From a checkpoint of a small image FSQ autoencoder.
Data: trained on pen-drawn characters of a made-up script with 800 signs, 395000 training examples, 7.4 epochs.
Rows from block 3 of the encoder of a small image FSQ autoencoder, named by matrix and row number. Rows with one number within an expert belong to one neuron, the router's apart. Each number is 128 + 24 x the weight over its row's rms, rounded and kept within 0 to 255. All counts start at 0.
Before each expert's rows are labels from the 100 images, of 14848, where the router gives the expert most weight on average: "strongest on" is what is common among them; "colour at peak" is the nearest of a few named colours to the mean colour under the peak. Only what is clearly more common there than usual is listed. The data: pen-drawn characters of a made-up script with 800 signs.
# router: router (encoder.blocks.3.mlp.router.weight, 8x256, trained with AdamW), inputs 0-127
# up: expert up (encoder.blocks.3.mlp.up, 8x64x256), inputs 0-127
# down: expert down (encoder.blocks.3.mlp.down, 8x256x64, transposed), outputs 0-127

# expert 0
strongest on: dark on light
colour at peak: white
router.0 [141 124 112 150 135 135 122  91 139 125 140 132  87 125  95 130 149 135 110  86 143 122 124 150 136 101 115 107 135 141 116  79 130 163 110 135 115 144 112 107  95 149 126 136 123 175 141 104 141 117 130 102 125 124 139 142 117 111 137 185 163  86 111 114  86 122  86 148 136 124 150 159 110  88 159 172 141 152 142 106 106 113 129 135 102 123 142  98 177 121  96  98 183 132 121 138  90 152 102 166 152 113  98 130 128 136 139  98 114 124 115 164 130 155 125 101 138 154 118 149  77 145 175 158  95 108 161 122]
up.0 [113 122 118 112 136 151 150 135 170 108  81 137 137 124 106 124 155 122 129 109 117 123 166 121 125 127 125 123  84 125 116 130  85 116 145 165 119 137 165 141 133 129 149 121 150 141 154 161 158 119 117 167 132 143 131 103 123 115 219 133 146  88 116 168 134 124 133 127 103 146 106 137 144 147 134 156  44  94 127 113 123 126 128 146 145 137 162 110 173 134 115 134 137 124 124 112 111  96  80 134 172  79 140 122 101 104 126  96 115 138 145 130 122 130 175 109 133 136 138 133 129 157 149 148 137 116 115 114]
down.0 [153 133 135 138 154 100 108  98 144 117 120 114 129 159 122 124 108 104 145 152 147 120 175 153 182 149 165 140 143 148  97 124  96 151 119 114 141 131  76  96 126  76 143  98 135 139 101 128 105 143 135  97 132 151 149 131 105  93  64 101  97 128 133 153 108  70 124 103 138 117 124 133 105 123 107 178 159 137 130 123 108 120 160 108 101 114  90 125 123 137 165 114 115 102 156 140 128 139 130 127 111 148 112 168 164 171 105 111 109 101  97 191 150 136 130 125 108 121 119 160 144 155 107 122 102 160 156 119]
up.1 [148 114 173  87 142 125 136 132  83 144 150 114 107 143 130 110 122 132 131 151  92 133  90 144 142 129  96 115 183 155 118 137 109 164 148 106 147 125 105 142 109 122 159 112 116 129 133 143 139  84 134 140 101 151 146 112 121 149 174 118 157 148 120 149  88 145 136 108 144  76  77 148 139 112 155 134 120 105 104  87 132  87 141 146 133 132 148 101 144 126 148 116 130 112 164 132 127 155 139 122 117  89  92 108 141 150 151 114 121 121 112 174 117 141 105 127 107  96 115 157 110 135 121 122 118  97 123  95]
down.1 [132 139 150 105 143 127 129 140 130 123 124 141 135 138 137 144 110 127 131 156  98 123  80 146 133 167  80 160 126 141  89 133 104 166 110 132 136 143 141 102 142 115 122 117  99 138 111 166  80 152 143 109 107 130 149 117 135 172 105  96  91 118 119 141 135 109 134 104 157 109 123 136 154 149 101 118 151 106 141 137 161 140 131 131 154  97 119  94 129 119 137 118 124  52 186 141 142 102 178 135 118 141 124 158 138 166 102  91 104 140 174 120 171 124 142 119 134 116  90 135 161 118 116 113 120 150 146 124]

# expert 2
strongest on: four strokes; thick pen
colour at peak: grey
router.2 [165 127 123 156 114 136 125 164 112 141 112 112 140 106 102 125 143 143  95 114 113 109 160 137 123 108 104 148 134 123 120 116 141 126 130 130 143 140 134 130 109 102 125 123 150  85 151 147 222 154 132 175 165 123 135 125 110  92 106 124 128 165 133 138 128 141 140 147  85 131 131 158 143 141 117 100 110 143 177 132 145 160 135 146 132 143 133 154 131 105 129 121 125 142 118 116 120 128 104 128 132 135 124 160 142 102 136 189 168 110 138 114 130 133 150 137 140 145 142 144 143  97 125 148  95 125  93 142]
up.0 [147 161 185 129  83 142 149 149 102 138  91 141 120 131 138 120 139 171 107 102 165 125 101 109 115 137 120  85  78 115 156 133 139 159 123 144 111  97 109 128 151 110 168 129  69 118 145  97 105 115 117 142 105 102 140 118  99 137 124 139 147  99 116 120 102 116 117 134 127 157 160 124 113 132 117 140 149 107  99 105 129 123 119  80 129  92 144 151  95  97  94 168 135 111 145  97 105 100 120 135 111 134 159 124 158 165 127 146 118 110 183 121 116 115 138 101 146 106 167 134 114 145 155 149 111 104 145 102]
down.0 [134 125 118 157 132 117 135 143 109 104 158  99 157 125 116 118 128 112 114 185 146 113 133 120 122 113 162 130  87 119 141 133 145 110  43 117 111 132 163 129 130 116 117 145 174 123 119 196 145 156 100 135 158 168 131 139 109  94 126 115 107 115 172  99  99  76 139 177 141 119 169 150 134 121 161 101 108 130 101 115  94 129 127 172 133 121 100 164  96 165 115  76 118 181 116 153 110 128 118 126 106 175 124 148 103 123 100 139 113 119 132 125 117  91 139 124 149 144 130 131 142  71 121 106 115 153 120 156]
up.1 [152 118 126 123 135 168 112  79 115 165 113 139  95 146 172 137  67 161 179 146 100 134 138 107 107 175 142 124 155 127 131 119 147 162 131  91  83 125 116 110 123 135  95 118 109  88 102  90 155 134 148 137 125 126 110 183 130 122 115  97 119  97 110 129 123 130 175 128 127 128 114 138 123 161 118 158 114 133  74 162 137 102  77 125 134 132 121 139 152 154 115  76 134 193 135 159 112 121 155 108 114 103 112  98 117 142 181 144  97 132 117 116 125 124 151 107 136 101 126 135 136 111 142 185 142 149 132 145]
down.1 [125 156 116 122 103 122 136 172 152  83  94 125 128 109 144 129 132 146 107 195 119 129 144 148 103 149 111 150 119 132 134 117 147  63 181 143 135 149 150 138 112 108 137 135 129 132 122 155 164 108 191 117 178 125 117 142  95 133 163 142 138 116 115 101 114 103 131 153 124 108 132 125 118 136 137  24  92 132 135 154 111 127 138  94 116 106 102 145 129 134 144  77 136 132  96 112 133 115 108 167 107 118 152 180 128 106 129 154 106  83 153 114  90 163 144 153 174 117 124 167 129  64 123 120 106 123 126 114]

# expert 5
strongest on: dark on light; four strokes; thick pen
colour at peak: grey
router.5 [142 124 149  66 115 127 122 108 164 106 123 170 122 136 169 148 106 129 168  84 145  85  89 118 148 147 114 119 136 146 129 164 117 144 139 128 118 127 114 125 127 132 158  88 107 170  86 107  89 113 152  62  59 112 152 119 145 132 125 131 163 131 110 145 109 120 119 145 149 123 111 154 112 115 115 164 152 100 111 133 107 133 132 147 145 107 149  76 123 128 112 130 129 100 148 132 142 137 148 115 125 131 146  93 162 174 154 133  84 153 134 185 135 142 118 109 119 106 119 121 127 132 133 109 125 131 179 136]
up.0 [101 123  94 104 121 166 147 134  94 147 135  90 106  78 150 114 145 135 114 137 116 147 127 156 134 153 150 132 109 132 122  99 148 140 134 147 146 139 112 168 124  97 184 141 124 129 133 119 150 142 168 152 142 172 135 114 136 146 138 149 119 132 105 150 153 146  95 127 108 201 129 110  97 114 164 119 104 131 135 151 139 121 158 147 107 132 117 122  75 119 137  80 167 161 106 167  74 116 122 143 134 100 121 125 135 147 138 164 115 155 120 131 103 175 132  96 141 127 118  98 117  91 128 131 123 167 106 147]
down.0 [122 117 128 152 103 136 120  94 163 161 161 161 142 136 127 153 125  90 142 131 143 121 137 134 105  99 139 150 119 108  99 124 105 141 138 142 152 168 134 119 174 170 109 167  68 160 139 121  75 142 181 138 163  97  83 105  96 162 126 120 143 144  91 103 138  93 133 113 119 105 111  95 146 151  94  90 121  96 123 151 158 124 142 109 138 118 103  63 115  90 150 129 115  96 128  97 184 134 122 146 124 167 149  71 167 134 123 155 137 165 169 108 143 114 105 157 143 113 122  71 142  91 118 109 150 119 124 114]
up.1 [173 143 108 110 137 107  96 113 171 100  77 109 125 138 116  96 111 130 179  80 121 124 102 169 125 156 163 109 131 108 136 115 115  90 192 119  95 117 138  84 178 115 130 150 140 101 131 140 165 150 131 154 129 144 159 134 119  93  87 114 151  91 176 149 132 171 146 119 115 103 200 154 166 136 133  82 116 159 133 143 143 137 132 140 113 133 133 123  98 173 120 111 100 102 132 149 108 136 113 111 136 146 174 130 157  71  95 116 154 107 201 143 159 112 147 145 143 127 154 160 151 146 121 142 117 115 115 107]
down.1 [114 111 129 140 138 127 115  93  99 135 165 145 124 127 154 135 135  74 134  97 136 132 163 128 117 100 154 139 115 102 131 126 108 105 114 135 158 126 120 127 151 141 121 134  92 138 150 103 104 122 103 127 108 153 104 149 133 131 101 145 141 166 100 131  92 102  83  82 126 125 128  94 132 103 106 211 139 129 109 100 147 138 118  46 111 133 127 125 136 132 127  93 133 124 106  92 156 187 147 106 112 148 138  93 144 130 160 140  94 186 121 125 135 117 144 129  97 147 156  95 121 132 124 134 156 102 136 125]

# expert 4
strongest on: one stroke
colour at peak: black
router.4 [177 142 173 136 128 100  77 104 106 157 200  74 137 127 169 142 140 114 118  89 139 105 103 110 151 118 115 160 118 136 127  89 137 167 127 143 123 134 104 138 111 137 131 127 142 155 107 151  93 144 143 143 170 133 145 120  99 146 107 112  89 149 131 118 103 130 139 125  92 113  87 121 114 162 142 123 134 110 151 144 157 133 124 134 140 176  91 111 106 119 117 170 147 159 129 151 124 172 133 143  85 104 152 134 167 141  81  97 137 135 116 109 150 113 110 144  97 148 143  94 104 155 117 101 147 138 189 128]
up.0 [165 100 121 118 144 135 121 163 128 120  96 137 142  97 142 114 101 149 151 123 121 137  80 125 168 116 130 105  84 138 135 119 130  61 137 105  93 120 136 120  93  72 153 108 137  83 106 106 137 107 130 151 104 103 138 135 128 170 148 118 145 112 145 148  85 126 142 102 133 170  97 168 114 124 155 112 125 147 112 133 141  92 139 134 150 170 165 132 125 123 157 177 139 141 135 133 135 135 161 132 145 113 134 136 133  99 170 135 102 124 157 165 152 113 177 109  45 109 162 129 128 123 126 127 184 100  88 146]
down.0 [122  95 119 122 150 108 112  88 142  52 158 123 145  92 124 130 128 133 119 187 103 126 161 158 136 114 148 135 120 100  86 126 120 183  79 138  91 143  86 135 142 131 136 178 137 160 130 153 117 115 134 151 182 140 138 110  44  91 134 129 129 112 146 109 142  87 122 158 108 144 112 102 133 115 139 153 109 153 111 148 126 117 153 163 137 124  68 117  99 145 120 116 133 149  87 126 129 106 123 138 127 155 131 181 161 113 117 120 155 114 110 113 118 143  92 144 164 119 138 123 164 133 114 135 109 156 128 140]
up.1 [114 170 117 153 124 173 132 155 135 150 101 104 131 119 107 105 148 106 101 118 153 138 165 109  85 129 135 137 141 105 129  88 151 106 128 129 115 130 102 155 103 174 143 147 125 118 130 128 199 106 130 129 140  81  90 118 174  99 167 130 131 104 110 149 128 140 145 119 156 131 124  85 113 101 140 139  91 165 182  72 133 109 111 105 136 124 165 110 166 126 135 106 145 148  96 132 145 107 129 104 106 103 105 130 104  89 138 143 133 127 129 107 111 159 124 141 166 150 144 122  97 117 159 126 114 106 108 167]
down.1 [122 141 110 136 105 121 134  62 135  80 191 153 132 121 138 169 134  93 138 150 125 120 160 158 103 109 118 135 118 105  90 120  88 188 134 143 142 163 121 126 151 120 135 170 118 145 137 133 107 131 135 119 205 141 111 109  91 128 128 131 133 142 113 107 143 107 115 150 132  93 111  95 174 141 139 134  69 102 128 148 120 131 140 104 134 129 104  76 118 118 167 128 105 106  95 131 171 124 135 131  99 159 152 149 173  97 138 114 127  85 119 121 112 140 119 159 118 130 127 153 146 140 121 110 128 118 127 149]